python train.py --vocab_size=31 --embed_dim=256 --encoder_kernel_size=5 --encoder_stem="single" --text_encoder_layers=8 --text_encoder_activation="relu" --adamw_lr_other_params=0.00074 --steps=7400 --batch_size=256 --epochs=48.5 --decay_fraction=0.2
Rows from block 9 of the audio encoder of a small contrastive audio-text model, named by matrix and row number. Each number is 128 + 32 x the weight over its row's rms, rounded and kept within 0 to 255. All counts start at 0. Numbers have three digits each. After the name is the row's rms in percent of the matrix's.
After each channel's rows are labels from the 100 clips, of 14848, where the channel reaches its highest value: "responds to" is what is common among them; "loudest" is the band of the loudest frequency at the time of the peak. Only what is clearly more common there than usual is listed. The data: simulated sounds of rotating machines with and without faults.
# c30: last pointwise conv (encoder.blocks.9.c3.0.weight, 128x128x1), inputs 0-63

c30.110 089:144109158137103106134124082184154116097084130126143057122125150102109130207122129139138128163140156118134129091105123152120091162111112077158112177121138189145153131138148127077130110155132119
responds to: state: faulty; rattle; fan
loudest: 1000 to 2000 Hz; 500 to 1000 Hz

c30.21 111:122159133122122071151133112101187145052120157140153128104080163129173166062080093121153097103199108131140124122141129103105071141161173093168064181110121131094184142104156176118120116135143113
responds to: state: faulty; rattle; muffled (low-pass)
loudest: 500 to 1000 Hz

c30.82 097:149143084079182122089114129154069141127158126165129141132099148120075086174174119109097158105102085150154093127145109119127071125135143155107104100139120132168179128140173113142070116180134136
responds to: state: faulty; rattle; fan
loudest: 1000 to 2000 Hz

c30.1 078:128108163160124123163135114189136142128118121147134097131126097127147132192124107114132074127122126130134140130137123109118119146113158135124148104130156169105117122143100116132128123104094154
responds to: state: faulty; rattle; fan
loudest: 500 to 1000 Hz

c30.36 084:141128137090114086102147098074137110078106165143139139186135124145161111142137111110083144176091184064116140106092163107099137103119103170094139150116125161112068086158126122140072203126093114
responds to: conveyor; speed: fast
loudest: 1000 to 2000 Hz

c30.22 096:153116131092091116091083153151127112131089135098131150106076117113178095179156127113119153143075123173155131105163148210122171083114118139086157133123105112118175095105121116143114134149170160
responds to: state: faulty; rattle; fan
loudest: 500 to 1000 Hz

c30.78 115:136081180159111107192126122128189117140118076179110131133092073122125107182182106176133085176096137182145098118132125142127161116157145171091155127156119156117117154123099118120147187115117121
responds to: state: faulty; rattle; fan
loudest: 500 to 1000 Hz; 1000 to 2000 Hz

c30.73 109:111164153161151140058147144174129098186094114147159103139138148070119118103114149119152186104081100137179112136066133096096162122147135125119124107120107104184133153107101201120116131143132127
responds to: state: faulty; rattle
loudest: 500 to 1000 Hz

c30.121 103:157162136126071174146138130178156128107137094196139096121162105139173089182154097114123188145121110105096169126108149149111175176174136128112159067122105144147196186131056149139164111092125171
responds to: state: faulty; rattle; fan
loudest: 500 to 1000 Hz; 1000 to 2000 Hz

c30.5 090:152128108170119208114167132206141112097105150079092142100121117163094073143147089116130135122104119129167132123086087137155069103157136159114201111110135217177146111151129101103146071130145085
responds to: state: faulty; rattle
loudest: 1000 to 2000 Hz; 500 to 1000 Hz

c30.46 092:092085134100147153073109089119134114066101115119078144074143126102104144130118121206139175188039073098141137102188067088095093105075096160140115180107069127097104133102111168098094123159087082
responds to: conveyor; thin (high-pass)
loudest: 1000 to 2000 Hz

c30.81 101:103141092162098137089150113090083160095160084120125141166147125105100180037138101146124142134084100147103190106130063129107136173109116095087085123162182141126154146114110143095102111079118174
responds to: state: faulty; rattle; electric motor
loudest: 500 to 1000 Hz

c30.55 119:058115140156125126158177096086134128102126120099129156083102140172141148135165129158116122126147092126134054102183207130113114116115174103143053132135150150200132156166172172073120118145167132
responds to: conveyor; reverberation; text has "room"; text has "reverberant"
loudest: 1000 to 2000 Hz

c30.86 081:109131116134071141156091160186101152062117117160145100131110121157084125200121147128107108118124202130132098184098124085148142129152155100158147127116107106141094142134150160142143121095168128
responds to: state: faulty; rattle; fan
loudest: 1000 to 2000 Hz; 500 to 1000 Hz

c30.10 102:147104090123132169118240167106146104169135082125112131174134220142127090096153129146066147138080141158182154128127131165083114197154090154143156088129070112113113148171129105101115100159131163
responds to: conveyor; speed: slow
loudest: 1000 to 2000 Hz

c30.33 099:137125110103118148136132104158172092109110147137051125140096107183102096129101156144149113138150203181110108119128119205147129166122129134109178157193088147148165134093164119129087156131114144
responds to: conveyor; text has "speed"; speed: medium
loudest: 1000 to 2000 Hz

c30.91 117:171094141140139104146142148158103132159123156097089146070148144148087129110152124155156146149117108141104133125120150146102114096124142092121121156156141138141157149155129128146138148161133107
responds to: state: faulty; rattle; fan
loudest: 500 to 1000 Hz; 1000 to 2000 Hz